From a checkpoint of a small image classifier: layers 12, trained on drawn branching plants.
Rows from block 4 of a small image classifier, named by matrix and row number. Rows with one number belong to one neuron. Each number is 128 + 24 x the weight over its row's rms, rounded and kept within 0 to 255. All counts start at 0. Numbers have three digits each. After the name is the row's rms in percent of the matrix's.
After each neuron's rows are labels from the 100 images, of 14976, where the neuron reaches its largest size: "peak on" is the class under the peak; "place" is the part of the image that holds the peak. Only what is clearly more common there than usual is listed. The data: drawn branching plants. In brackets: how many of the 100, against the usual share in percent.
# u: gMLP up (value half) (model.blocks.4.mixer.u.weight, 512x512), inputs 0-127
# v: gMLP up (gate half) (model.blocks.4.mixer.v.weight, 512x512), inputs 0-127
# out: gMLP down (model.blocks.4.mixer.out.weight, 512x512, transposed), outputs 0-127

u.493 067:127162127114091049139141165113137165156109128145157141134100146112138140127109152114110106133150136098159121132129138134136138156142146078149143075151091108139126114109205147146114091111132095132089145145129150117164128116111146088140143109166124133104109126112137104131137130136123116114107173075111139123049126132155136133131098138115152134154139122130107157107106097139120124154129
v.493 058:128112126140150110082092084135099169159088134108155146109154137109117091112134174142091136107116118173108124058163143116110143123122130142116147146110118136144140185145149102109138156121126099130124124128096173137131077110086140159130093109154114158110146099134150128104157162119113118152099124098153130137070132159088115112120127124109134142078121123098169161089103134135180114119140
out.493 074:112152137154127137117118138135125093103132083140107127113166150112101129120107102137103101101150115118128122165158100143132115132123146151106119141190131164139128146142148104122094141119159098076127168133149110154142125120164099126141115100117141104103117125135160129091123126094120130152173129147107153099129126130111128132069099131142151133173150130094167163126092126110165112139135
peak on: ground (41 vs 15.8)
place: bottom left (48 vs 11.1)

u.496 072:150160123174143122099156119161153114149111166132086098124137141077129174120107117099101121119119114120130100123108145140116163143107144147127142144141109148126120156139105093142078095120101146113112149110125140158142145104136152126089130113123139066128113105090137110112122178122142096117144147138093132122094134150145134130143109126129130097153128072119109131115150123113104107135128
v.496 070:134131100131109116130175129134152115165137126111100135117121136084075117131157146132109136126115082149178116140118147132103113133143133084143132137129138080102143175173142098100139075117121120181112105129169126123123114115113126112153174163094145127154170159124114121132127131071130101126130128177151136124151132131230171140121142144136153131125140107148152144092149150125135138154137
out.496 079:123157153133133151130120122102138123101150153109135174146103143154114082127113148139144131105144118130104130109101142124107114100114112168119135110140136109133104122117154141107128185116151180118176079151074105140112120097082108089130137117092114143094120143168147117143128077124103173163098126200100142096122088119088141089141107094144111126150107116131143106122109148136146166159149
peak on: ground (61 vs 15.8)
place: bottom centre (66 vs 11.1)

u.89 074:116173115112128097111120137150139104130115101118120081160124132165158098125075120140123130137128172086133116110127153148141181150157112151127159131100120092108113153111101145086093117116113173131126117116138120103115160156125087103139156137146126105113111087169159096145144139140109124152108108067142140093132108117083132113179159111148130105112145133150117125087136171124134114121131
v.89 085:147142126149100128148130063144152129115140151156088131126124192146115120099133134148149128118121141104110106115174117121135141143110145141121144100159117139133133103154140106116164157138159115103111127143140116123135115143115141181139132140135166126098114094155112188122132120115143131150164138150162158128139122111106100157120133098148175122155099090129124115145082163131160133131143
out.89 073:161115151136143104139107111101154098128127098127134122079179103124124100161120109142139146103168102131131161127102124112147155118089144131117115141093139116144110068153173146153095114123112152146097087189092098107145142162146127155138125150120177152121104170117102119133129114126111126140131136092131102083169082130119159146127141112167121154158089116148116113182139139111119142159116
peak on: ground (50 vs 15.8)
place: bottom centre (54 vs 11.1)

u.164 090:116136080147179116101091142137122140128116144112139128078123136087145129182111165101105146131126142151109101112159118130140149136128168145136136133141167105147142121159078098105107096155139085116099157116116150084130130172105137137127169101154150149095096111099130112100152115180158121138191104121144123137138092176121128125154150136141141136087162154186115154094144135148078141093112
v.164 078:151140127107130154120103129124114140157144117116197120137140137108115143134128136125115130120108139141125140146169135093142151081138135072132082127142145115154166153141148101144153114158113081112117133132149157116142178093140100114125140095113157156127141118160106117109144147139091159083108134105112121160124114109104145129081118145129084121119116155149112141104161136138098116110119
out.164 091:114105146147096129131124157136105096106094169134151133144131078123131091107188122112099085139115129115106109175135105138136093149149070158139119087140100116154104081152143108151118097111164148122109117099121108145119127134132114126136081100083155124159123185088115133137135119136131110119140133072122149123150128078123191137165137113129146102112140120139118163106147084107141119122132
peak on: foliage (87 vs 7.5)
place: middle left (32 vs 11.1)

u.176 075:174112128119114171108103102130151162153083125164144122154092133111092116150130134104101103103129094123108100135087129128086140122152136107112134146114134105145118171100119110138152164116158105140157156120115194158128122133165140140127119157133163145133098153105146123101152132115144122120139101135161149127064125207138165106091128143123160122109151139187127102138138142097102130151153
v.176 067:170131129132100128140103139120143130105131125151145100165131152133108164077112112144112073103108132149141119173155127098122165147124112126103150105082117110129101106117107149088111232100138111107080107154130138116116130135101107130140116071108127149115122135108124107147110111077132134113130133144111119098101135100127128147099119114099096154099171088106181112126139094065165106136167
out.176 074:105102142144134160130116104146117122132151125103114111119109152151097140120130133108157087128128167139129119133218191126115108157100106156104143143130099143133142094142103129135134126154131141114163143124092131130106115160117129112124107097118149111143076155132118137140120135146152129135114108191122147185173103087173107111135068114112163156134127113106129103134144145135118140147110
peak on: foliage (100 vs 7.5)
place: middle left (79 vs 11.1)

u.103 057:119140125142134139128090120138116081124158097135119114117089136130127085073107147122124141214155111125081109172126109092121159109171086146167102147151118148111106112151148103120162089144124132101124155129104138101173131133159176124137115073124118097102116146110137092105144117124113127135111161163141155161106146157128155110173111149163115138145090121129089055176144117115097116136150
v.103 068:115070108131109107103117106118120127134138076117126151140141119111169124125111099143134129143103130127106117156131142100114132118107171095105095106135110166132137121080109100150166126091146141113156111111114132120126124072112137148119099107122169128165158159170132119136091124146132120146146111162105118107188101146134109144143102099127108137120087133142124136145135149133096124098178
out.103 057:083152119172146125090136121106140138148138114125115128124129129125107141140110106172122074159143171131111070111111093137161166165128165148123130162157163137114145111113155094121122112071195103122133099110135101148126166135107087160099126171142100109098152190136091124123101078137110106116112154108131081154112115105152110129146134142136125153104169160138139152171127128090191147142112
peak on: ground (93 vs 15.8)
place: bottom centre (98 vs 11.1)

u.71 097:147143148132161179142159124112160107100041196088131151185130127101118151116065083137161086060106175159135130112127142132123099133134140121126132155096144117119134149109149169103155136107116135137122126131151164123117108164150163129138136150091156136131151104150142134115125105140101123185087131127108127116080134120139091133097104101116100153152138123095172137107156113140170155111141
v.71 079:133161140134105132157146101154153177116152126120098140080153160181160093069128110181151121118117133120107113133143099121141100096157077157168116144108139159142092092126152154105159105106128159078159134145141142146172156133098161135155109163126125101125118137087163062153093096103124129133131119167116152153147113113148162150146122088125140139162148157155150123131132185102123097140087
out.71 101:119130085137161116120142095144093144148139158158114143160114103149154132087143141158111115164150132133086122116095128110138101112126164144149111084104108153128186176090056099140125171137121123122138100138082142108115150060117131138161136156141105173135107124107136099126169131133149166150120079135154119128127130089123120122120113191135110133113146109124132130135076134121133088153149
peak on: ground (50 vs 15.8)
place: bottom centre (72 vs 11.1)

u.394 068:144124129128209134130146121124131107099118142101134163142108150091121118139135140138107139146142132128107128100113136110123156118118130125142094122168110146130097125115120131115168151075128104135122113113110141137150127136142126112132148159105117117118134133104150161068151130093140144144178115102133100125130113118126090157107078135150143142111119154116178163133115157125135116108154
v.394 066:180118111117161064115121108094120129131116111145170152124144094146113150119147143128130114143099115085091119165098131126112125135137101160116142142133123126134113139099151095131107093121147149124116170120118142164117151162141099138167155145149136112153108135137106136138128137130150143117108097128124127117113097140140132131087120115103127128100104100074103117119134162172113126136112
out.394 069:179165102154179126135114099128149124091116124144142143152135107110118119118152114147127111143157115115115130137106076122135120106109127134115155124121182142147110132117153144165142092107107146131134077125129135083129152146144126144117148106155124135134107121111146098145156085143123118142158120110128095114175121152107124145165165104139124097182145201086161150138135116088150120140129
peak on: ground (63 vs 15.8); foliage (30 vs 7.5)
place: bottom centre (64 vs 11.1)

u.6 103:112128129112133116145157109148148132111117097110143080105088132142183170144068125137122109089134168153128169147169194140118129135106114153143122111099151093159122167144152091100141142150132104127154133130122160114148126127128104092104108126163174134142114116112103109171085089095080187125138130079131159148119176127122097098110104102106164181107153116140130134156085136121151109119138
v.6 093:157155126148151163154115125142116145120101135108165122133082105150147130129122162113148116115130175143085129116106097128134132093120118133127122086090129105133137082117143096128128098140095101108100147117100157098110126094128147138163129140132121165173170105158139053144117082120135125098165152125114148125149157085146166128097171100130116139155183117134129142166124136117149095146125
out.6 109:109147141140104142093132108087099094175144095122110148140145126133102132149129126140099155100120100107177139086137126179143095130136143103147119126147137172160103144095100144140133128107144124102096119115156112137139125104135114169151131096099107128088136156139135134113103134128120134116161145125137115100098130104126163133134121128085120095146148201091196158112121114175093168091123
peak on: wood (30 vs 5.8)
place: centre (77 vs 11.1)

u.165 150:126139120153160120112160139128118075144146153111120149134107136129125092134104143121124139130119175144163154156077115125096104125102147137074157143076121112124131132089066155141138134104127129121155099122090121126139119118140128119104083121074074158145160122130104152135143104117134131135143136159086168182122135108142137105146153127149155136146125125122148150108137136123127108123136
v.165 145:155146161093141151122129124109155132100165092127134147117136129129069149117126085138118145123124125130108156098131126116125138134126095133139158106108128124140114141119160067098146170093156132148151085126101128143102137178129135110131137114106129119104148140114105193137128084127122113150098093101129185142157114106126138073137157119103103120156080124171147128130114112135110119109112
out.165 149:111117162148166143168113178118122111124127108122144119148089131140173096150140148170149100115080136128117116144105085142133154125110132133134109098137110103172131155115076087145102162156126153185140117130125087153119071128157141159146114123134132132131137154114169100135162154131102160118180128185170156081106135118148159162131086099115125155143150101164147133118144139152100122106130
peak on: foliage (70 vs 7.5)
place: top centre (37 vs 11.1); middle left (27 vs 11.1)

u.229 060:136176127126116128174139132088139157104111142130147105104128147148130118111098109121114071096169153079139105120115136093109123141104110099111141185121092113149076075109111156152126095118126140134138153103141142169136130125131193110155120137191119124117148146087130157148131115171082100135127136133099155157142153112146118113107147131132133111126167105112127126103116129095161114149095
v.229 068:128146152104121111132119137135121124167131126091126106120118139075105106146152141111095119091128128152174164128097148114100135140118122172187081138104119124092135125127116122113117090139116121119140142102131115144162154139152120109137131119105124118128131172129136138185092103155116139172133134137134129085149123114099162094168143110146110124102132143099100153141160134122128137138136
out.229 062:135142186095129106062138090118140148141144140136096113160106059130106110118142079110099134120161072126110135092122136132165083115150114129117136154133145184130110150126153136113120156123150114125130137115131129117107110113119099145081169119087131114078102107096147124098140122117106123108164131145106143193114127104120111114143110132088097116124113105108112141127104167117129139182168
peak on: ground (54 vs 15.8)
place: bottom centre (61 vs 11.1)

u.69 082:107135112120145116154153081102107105125086109122147120128174109109162103101113103142140122160145143091168108125127115093142112109108131125143175141105125108107119117137150137093147120164113135166124089124078140098131110097154145162104148139131106169135116141108111123139125127130137091181165153107126135134124135124086092103156129130133107095136088139125137146129141141099121144137097
v.69 095:146125175131133140125098095142078118154120094152136120120103112108139101179123134138132146135121070093119145128095118109137152133142151167160142180122129163127125124086109097103156148113131121140146110127097132096146108185114121103172135149133127134116131160153096122139151123120082094115085125148153134149110107101124118077146159108139134157092123140125107128152129122127106163151122
out.69 088:108101100126159145115153174149162162105170114136141106106129114151185122130171109099129092126121152160092115117143124120122128099138114141116139113127120170108122142130133142137137125127121180099161141122102121105140112157112123141201129111160098111140104140128098121108083138133131141140067167124112125105150150108125127100089124128158127141135127105158128119134139134115138160146150
peak on: wood (29 vs 5.8)
place: centre (99 vs 11.1)

u.468 161:122162135124070128127127058149107133149117126134162153117124126148119120137141128141112150133097099115135128130165082119126114116110171143094159088155144121145143187156146103146136099105120118171136164151135119120146132121097117107175165121107143141141138105083119140127120075151130105129131167120105153145105105118109141129059120131111129135123098150112106136135117114111159124141194
v.468 152:138131158152112149172083146166106084140103188143123148123110167112102126122141135108103146161142092172120107114110097128118109099132106091110117124102102129126142139111126160105096082142124104114181123138108127130173138092135087160115110135127111141152112126151115175141083105147142119142087106165157139114104112105112166145110175127126156106147112165102087141171183151183113121138108
out.468 148:151104135119136158172137080133120112100095128136070133145138128126111140128128141119072105140123134152127111113116115137139133082116074108140173120115127137108095092093140116137162129133150162130143103175093106142141142112119151136095057141125143145166124110170112093108110107126100117139133137182191111148135070117142145106119137122117144158136151170154089152115127103134107161126098
peak on: wood (33 vs 5.8)
place: centre (65 vs 11.1)

u.100 147:111102143120115070096124132142120132149153117139123098137126097136138133151125158120092108146094187111140134177098115114104112072100146097147084101149149186147136126122139109108161116149143110175150153127134115160126104098120100166108121114112108106138129154131138140118112128111139144117108160145135123101150117101130130142147139102153132109119106153145148131106155116113148158142086
v.100 131:109118107145101141128108129153151155142126093133107137130111103133141139195122159129135160126168155109132119111094141143124133130165172114157139170163163092134145134130149144160133151138117144102119133077155119116130154095132129124111141148136121130136181142109137101133155129088119114127124161141154105139162149123130164141110110118141089105121068135116109169130146150165120141116180
out.100 131:127110099140090185157168181114133093128129137144094122093142130127184096093130112149124153156170123165159138091144114141140141162126119104158092100168175111128112086096118157129105095094121118099097129094123124148160152168124167114112126120129125127089141147118146130120162153148095151161142125131141164149141145107090119141080091085133094136098136154114122106171171147124119132096097
peak on: wood (67 vs 5.8)
place: centre (92 vs 11.1)

u.260 096:088136110102174126129120146123176110099153121091096117186131137085143146157136140141146160165106109147164126135132135115113130143123141138105123106118138169130092126116137132138108129150139096134159114126140152129121148124194147110102134145123083138126151130152179131140130118126159126133151126068141109140165113112128142102144142145110155065146138132121114153156161118140165094133089
v.260 075:127142093134124160119144138116087130120121193172144090141150142088131125112150107095134113108147125162096139124106157151099155124096140115162087141159106105136172165157137126141135140149092106143120129107120123165130112154110129156112145176131131126065153145118136108139116124132084122076119142111120119136120143154107141112111164118106104140142089144088143118159118139128085124115111
out.260 091:122087124153134073166125147145112141124106094106096128162123135126120167104072137167120162151139122112145090125107142135121142115125125118140147130105125154112115110156098103111136171135142169154152181137155110098127135124099113150076128152121155147125121102155140119121107184147094120170155125127105145139128143154142121123134109116171145175156115133068115146123164139128131116138153
peak on: wood (79 vs 5.8)
place: centre (92 vs 11.1)

u.398 061:163101131119171090122112117169154148195072098108096172122146129137115159119114139108136111078114146130092133083110098112155127131147136179107160153149143089155146091159130117118156138090110159131132142110122128142082129148109138106117112141167108102127147168119128171171098163088199117119132097120115113120123168107162101074151125117141096128127150102156100105137129131111119071124150
v.398 057:127123140129116097129131093148113140143164086132150186109176145100140137084122148158122101132149132110133173138169108137134128133131154110131111144116106093150151166107092140086170079106097105104117124155098133101116102159128139115108163108154135165138135133116167111162116098108145111164112152164109096134069156129126153149147133120151085083161103176111101121165145118118140144127148
out.398 063:096129099172101122158143158119083117113109113104108108111102165133108184177091108168124123107133093110091153129101124132154109123160161121132106127162137138125114136141077086111136073115184127158125130103153113097131142090116131152162127115117169145080107128149144125139086118144128086145137139088145104142143111111142132138127162186119170073097103135129146146110140134136136149125125
peak on: ground (60 vs 15.8)
place: bottom centre (64 vs 11.1)

u.418 071:162162096107137104170139135154103118098126129117167109110149087140109147111053116137126126138109125070129141171130099143118113115139077108084146132073130090111192161125137114119083127138112141126116147146139132116148127150116136168168168126098111151130105141143084073105150093142095128102151103167115128139115110096148109093129141092121166111139140111075141158110129156143140127122131
v.418 078:108150145145084111137117110111074158108128113113132140152127180122110111119074128161140106107129137180138151121121123112148150114155104106094102108134094104164098134165098121123162143142135116139144100119160107159120130112165152135105148107137143144122180149139067142146119117106133119089106139121115137139152150119091092111138169175174130132121085160101130154103094167114129096135093
out.418 075:137101170166120109128119103087101087156117132115128150117144131172118114116157162149132148119131104167137116130134150114158130141130101119146147122128156113111104117121097188120158110133098155144104087152113139126129131146105119100133121161106157143087144088143182140140155108131121077140122144136137078144166131113144139134145100111161112114062134108119134119133153162153155132162108
peak on: ground (42 vs 15.8)
place: bottom centre (45 vs 11.1); middle left (39 vs 11.1)

u.445 103:108141128134145134090101143138151128126111077154143140157053130068106084118097102154095142133151148083149116114121117076157148144116079151106132167123151103121073169144140144126108141120151143133152133093105111116126140123172160167083161120118164141139097133107151135121094127159138118097151108111096134151151136125126120163135108126109129180131150159114103147129134166175103134166157
v.445 097:170096110142135129085141046106097143124158160134110131141134110101159115130091113103135169118139109136170143124150126134153158155130136129117163137085135134117125190147116105119099151102161135168131127158164079133112119118116129119116135117133107115144146148095120137098146125151111136162132151125129131131120129158122115159163147101122147117165112123111095122145126156148109143124141
out.445 106:119126157100086145178127148117135125125127147134111113097153107104105150146136146142133136136113086139085117100133101118140122106139141142168179091157139158119140127124100130110137146116154177117168130108137104104119144098122104122123101170129101128130168067092141141134126171118115115136090146171145124097148164121170172104125127115161141107148148134120122091145158093179143110152098
peak on: foliage (68 vs 7.5)
place: top left (27 vs 11.1)

u.64 157:114122145126117141141151114165113141124093079124184117146131127146160128134106151161125133111125098102115142133094127158129122115084124091146120133187160118139050134154154094135141152150102113139136123120112138085157077135092152133138149100147153146137130137136142102125113160104116103123141138153109161132110112156117167106133101145119153121143130150098139122136134100144147121125084
v.64 153:101130125126068100121147124109119130138146110135115117113126168118094153117119108125147130143151122136124109181127148176154129143134137116137134121128164149121168108129126134177161109170112127153157159120145179121133152132125127146115110127101128206153148122160084130112118113111144130124193131129092114111094115166116120126117121138144141134134115115142140097165107077134134159105147
out.64 146:085130127121158115160155118141104156166147161135137105133107132124148121149117164120126157080138125100118094135132162150126132125145143174135064109136120111133146126138154160089104140153163109135112134109124081128156128071196093120146117131119112163137158108115150127136162140146156138092094127115130110105117137167075129157084126167155116116119112145142113147151162150146145106157109
peak on: wood (46 vs 5.8)
place: top centre (31 vs 11.1)

u.54 062:111145135150128110165169124133128178085110174142125091137101132096118116170105099146116129133135168155178119125141139097151111101156138128122106117160132139097151136156181113127167108138109125130074115119120112101153113150126074163139139164161128092089110133081163142113171147132128109137102135160064155158105084127115166122108189079114139118123182162142110143121115142135160100182105
v.54 075:109138095162120152129149126103126119134140111137133112145126162086110132113157122113078127104137157152098108145161123135162130139106122172129123149153134131124148104116114152125117096127108107102153155125110127152113093090109167133123123148164096070107144110120127115104151095125134108123129144122134113147137171082118117119150089098117150148089125122124133102139149148115172124115117
out.54 066:128123135110111102088132127140116093110119129141065117124117130146176142139150122136124121138137106151119151094154111161128094140117103159099134132104105150155146118119066143121106132099114149107139140106180140122111131113145132111124115090076118131135127162130100148097120099124150117097133116115135105109137121131140157157157119115125137127145079124166118127136134096113118156100141
peak on: ground (45 vs 15.8)
place: bottom left (37 vs 11.1); bottom centre (32 vs 11.1)

u.294 137:096115143147126141141124135102137136141100091109174170142156151104148158149070146150164162122155116163112110116127140153137142118134122110167111109116151154154102131165125153134129148164141129106130104146166117141131132091092154126143132093096133058131117139150121143126114153159083138109168117099143133081108138121088132132119161112092145130099113154123108141132129085140095108114085
v.294 131:106120132175143153131101080136148132094117095148124162122162123136120160129125179103118132143073142170075139105150116132100105137130158142085152090109178125131143087128184105139131151154123113139132154129120121101106113132124139131142141190156122116112146125187157121119141138159099111139153183143122092150118080101185129098140128127111095147162144108177141110156159105134129090124152
out.294 123:082151144124116127098171130142135155089124125130147123159131133141132123099105128095118097137141126109132119153169079105136113107135125155143116109176164097140108141165141135122118136133139124165091112109112173196111130153134181138140154176159155127150178149119101091128138120097134138118127128089146090157126111125156121163104128156113125112117115170156151147114163133107142120121127
peak on: wood (31 vs 5.8)
place: top right (34 vs 11.1)

u.9 070:154158134094175093109091118159171129147150113113117140145114124117119143148130119112123118127143148129120110139118097102140114157152060144138112121165139158153087130115132094122163113097114117153176136101177128151123134123101101159129136141115129109130138137097129168153125131117113155089183144142132126158108129156156137123152151123115129135141130106120133158137136102154129139122177
v.9 081:135128104141125119108106156118137133150130099132155154110168116100148148149079149097130137171148120172137115094115168194139128147113133143099148113108096088157149069097123137135103140122166129116138105124118104168057167095135148157146128162203133139147136151117124142125131155122102118124127133041107160140156153146159104130150151157143161129081088143116097092103161127109120133144160
out.9 070:140114117142080136120123121112101135172145158137094111142162120146119134135115093117100135116138114176134106134109134140153099148107158112096168128089121146119106145150099114174150111187118133134127098068117125089111081146070115111163086075135135140123113129155118129138092059119124154115137152134112138125118126136120128148157126127089116114156144164116170116112111114128099127122116
peak on: ground (53 vs 15.8)
place: bottom centre (61 vs 11.1)

u.142 147:152096129134104163127112107131116120130141138128139117114075106176138099153142142126121136112148110145168105138129163101112168128096115143146063097122109076126129162125116124112085133097113107067125084135118129136132115093107126145137169122146107130125129103126133108101163129144131124119135129122149118149116151136142150163150128116102114153152120119126152153157098140125092151132131
v.142 147:138088134139104121103121085099136083149130132139139139109196127142132116133116155110130122130151130113125128150156146170077136134151100088127114136140138108108132116130119156137097103141137125140129159077107122111138117146136136168092132148111099142107105136143134111130183118146098125138134138150095117185143121161086097112072085147137177139164140131145106124126104192129102079165114
out.142 137:149104136128118067089121164133146147104122118137169159154134121116114141114109148136147157129164151125141099173143085100110111156115078139112146091153112138129098098102112134107124109154061126156178162161140185119138133101150126172109127101119100162157144126095100121117148116118141085111140136175131132137096158139201111139141118103107127100162135121148158139112151126144115129128098
peak on: foliage (50 vs 7.5)
place: top centre (31 vs 11.1)

u.442 072:098147156117149102152148107129133137072131153143128124111064163161117142177152143131108146110175181124130120140112133136161114147148060147102111109158115114146121113091133097172080136139123168123114106157126164093143117173140099142149143134130145115113126149104126150106135127144128146086161131116084101127146141125096068159172162131088130143144132138119127128126117111109131181120134
v.442 071:142066157105147084132129148127127143133097114110113107125127164083111076142150135106147140134082171124118150136167179140091105138147096104111105108130197152106221123146143105127132091139144155139091118095111128125156147112145115104140112166115125125104130121103170109115139138150138167108150122080112114134085167174082129144100131125137130137183140150100126110089133121123108123130152
out.442 070:122151125120132102176098154132090127099103186128144160132125123137171111140113091121135122126126141119165113149095135142123163142151121155184122134069120108150118143134130121112106155155108147109122140119149129104129128070132165132148115126172174117113119103120078116090154084160130108172105104132111177114137136162096157109091158110105118140154109149139136107106117132065111097127167
peak on: foliage (75 vs 7.5)
place: top centre (56 vs 11.1); top left (29 vs 11.1)

u.314 085:127159119143130151135123134106159131143122127107164130122125114130108144089122101138126150134165112111158140138121129099102123086127120153153162153130147117152123114099105167120149064141112163130128108129112142149108125079151145144140172134133151142125170112120105077165130134127098144141105121155111143098139151108129111107158106130110155139097113140122093076105120102101125153138130
v.314 083:117109124127149126157099138141118182102108107136196159112135163165163148150133150105154171163130128112068141127081103118140129147108111149133166103115138090134106142160153143151114113110131156099130108140075121113124130110168147139136148127115128121142120172112123126101118171135124127137117141110127121080117163118104148152138092120075091117125133113083144102136145153131114078119109
out.314 085:162124123128116115124122075135176133107129143133156101142111115136149145193144127052139097157152109149112148089080151169146091150163132111152104146092145140123128164129098145121129153183091126141186124115125142135122142121093123097124109170193131119161060092153102103120093086093178110082106155123134077136155132159138130139116148147155145138161144140078117148118113135145164154123143
peak on: foliage (25 vs 7.5)
place: top left (77 vs 11.1)

u.17 064:135089139139089109109164155120100156148118095116162121137127095108158123110135150079136090140135145115151140157048128118130121128116118124137105143120100128131153142143092149080140117159149127114125141124151147157156118127153088157155128131102114090102140155130139095154097146105119098179094135145086145128092130127108140175190119114105167091150139109143158155144113118084117139116108
v.17 076:161097103110079161107131091151126089132137149110131140117143113125136130126112147176144121083149157107131109129127146084146126105101118148142065115118129158110139128176225103103130125116118111139139135126145116166112081107077157134143096121094130157144103155130130122119094104154183121150136151099146082140136108136147156139174134124133130138104111147084120129110083115146135106122121
out.17 069:135145135144138148104128122123195120131169110130117109114131183139118105129107114130140145130142118123153129128137095111139090132133112114137113123142143171109143157089124089096130143099108098144161128083109119206121162101102142107135175166125095124174101121109127138153134097103140128135134140162121114098124145121110099097144109088155122125146109113123107075112117129104088120107147
peak on: ground (42 vs 15.8)
place: bottom centre (43 vs 11.1)

u.263 115:103125116138163113117126110120113140121084119135174139083153045109124126107133141104117116113127148097140170105164113162131132126123106154113089149121138103131142150130138133147129100161157129152099174113141106131122114105144161114115164150120124106177115137151159115104105107094139140138120153110097112077109134141164139123100090124120144096113135136125145111135169085159123118126154
v.263 121:131080171103113097101152174119105129049145119133101120124163117144129136127145140098126129158148059142137141135179130121143134165125161124122110100099148178130103134135165116098083123080072125141143134185122143097148170141128071138130107142175099109121152127123146138124131157112157137092095135159124118164177129141157167166124141124114140093096104079113115101119115115152138116123154
out.263 119:170090128154176181097144142112135121142141164139098133093111118132147141096138163128093164102088123143131133119119174119137109129128090133162086173072149151118130126143156154133148119142134160140109136155109145084094115081104140151156147116122112166114106143078114183111172092113151122128173101120156149093108135098083181136093112064151137094151137080134098103120115154151145118114136
peak on: foliage (39 vs 7.5)
place: bottom left (49 vs 11.1)

u.8 104:113109154111125157141140129140199146132123100132179112136116089120167114135133132139135094157127139125127161137175147124111108127155157143114186149089062114125082149173128137124124134132146153136127120108088148165124118150088162112102067170125182125109112120084137144143160134118193135099123095131146112126172085121126131093094095100109110117111117104144165098173133118142141101159099
v.8 072:104123137130131105130179174166132139137108179126112099070170160131122130132143154134119120100132144158125141188175113113107095132109140070150111098165151132112165180114151131107145122114109112097088118103142117178183127136106114141171080124154142153086149116132104134141100137145135168117167151127175113129172152140139134111135107112123115089123092143168155154142130112124130156105130
out.8 101:121110160088173114092142072102117154150128110160120100123118132167135109089098101156123117130118163118143122126123109076163167106160116082139097173144160180158150082140187160133115147092156129171156128128124090097156111145163116105115135150146124087150111108093138133110136164143142134144118110158167098139142166137134149180137157111129138158115113117144074120121150151101161156096125
peak on: ground (88 vs 15.8)
place: bottom left (42 vs 11.1); bottom centre (35 vs 11.1)

u.138 155:089165164136146131099109112134156139076133182149128130153124132138095142118070093156134131104095081107138095160104135125137097127126150114103149140141140091120089133121099115164130118144143082116114154112125171161127138130137096106153153110123108117096138146119111113109131154149117115141127145140133128147182148128131172119173119158119128057193145151128147132139149154113150119127110
v.138 135:164109136151124085095134106138155144143165142126106075148124123125113123096102156134124111108138117153132108168177135099135150132147150114158116095109098146133135117104181147120121130157117101162152150180146137120129079098105142091121078127110155107122115101165144124127087132104138147117101118138158109098145096143111123122127138114156139132091129140130141126158082174126152113126168
out.138 142:142106129118143132157072153133158085144127120129132104147108135095088170147158108108131181161123117140135133126130170103149115136168116141128164126146125125133213121139121138082112133164112144136142152156161166155078115037157075116108141095132135130147090137094119110135140130126141153124161094109173142099123131148116150114117150127113121132127144142131100145136139131105098128099072
peak on: wood (72 vs 5.8)
place: centre (69 vs 11.1)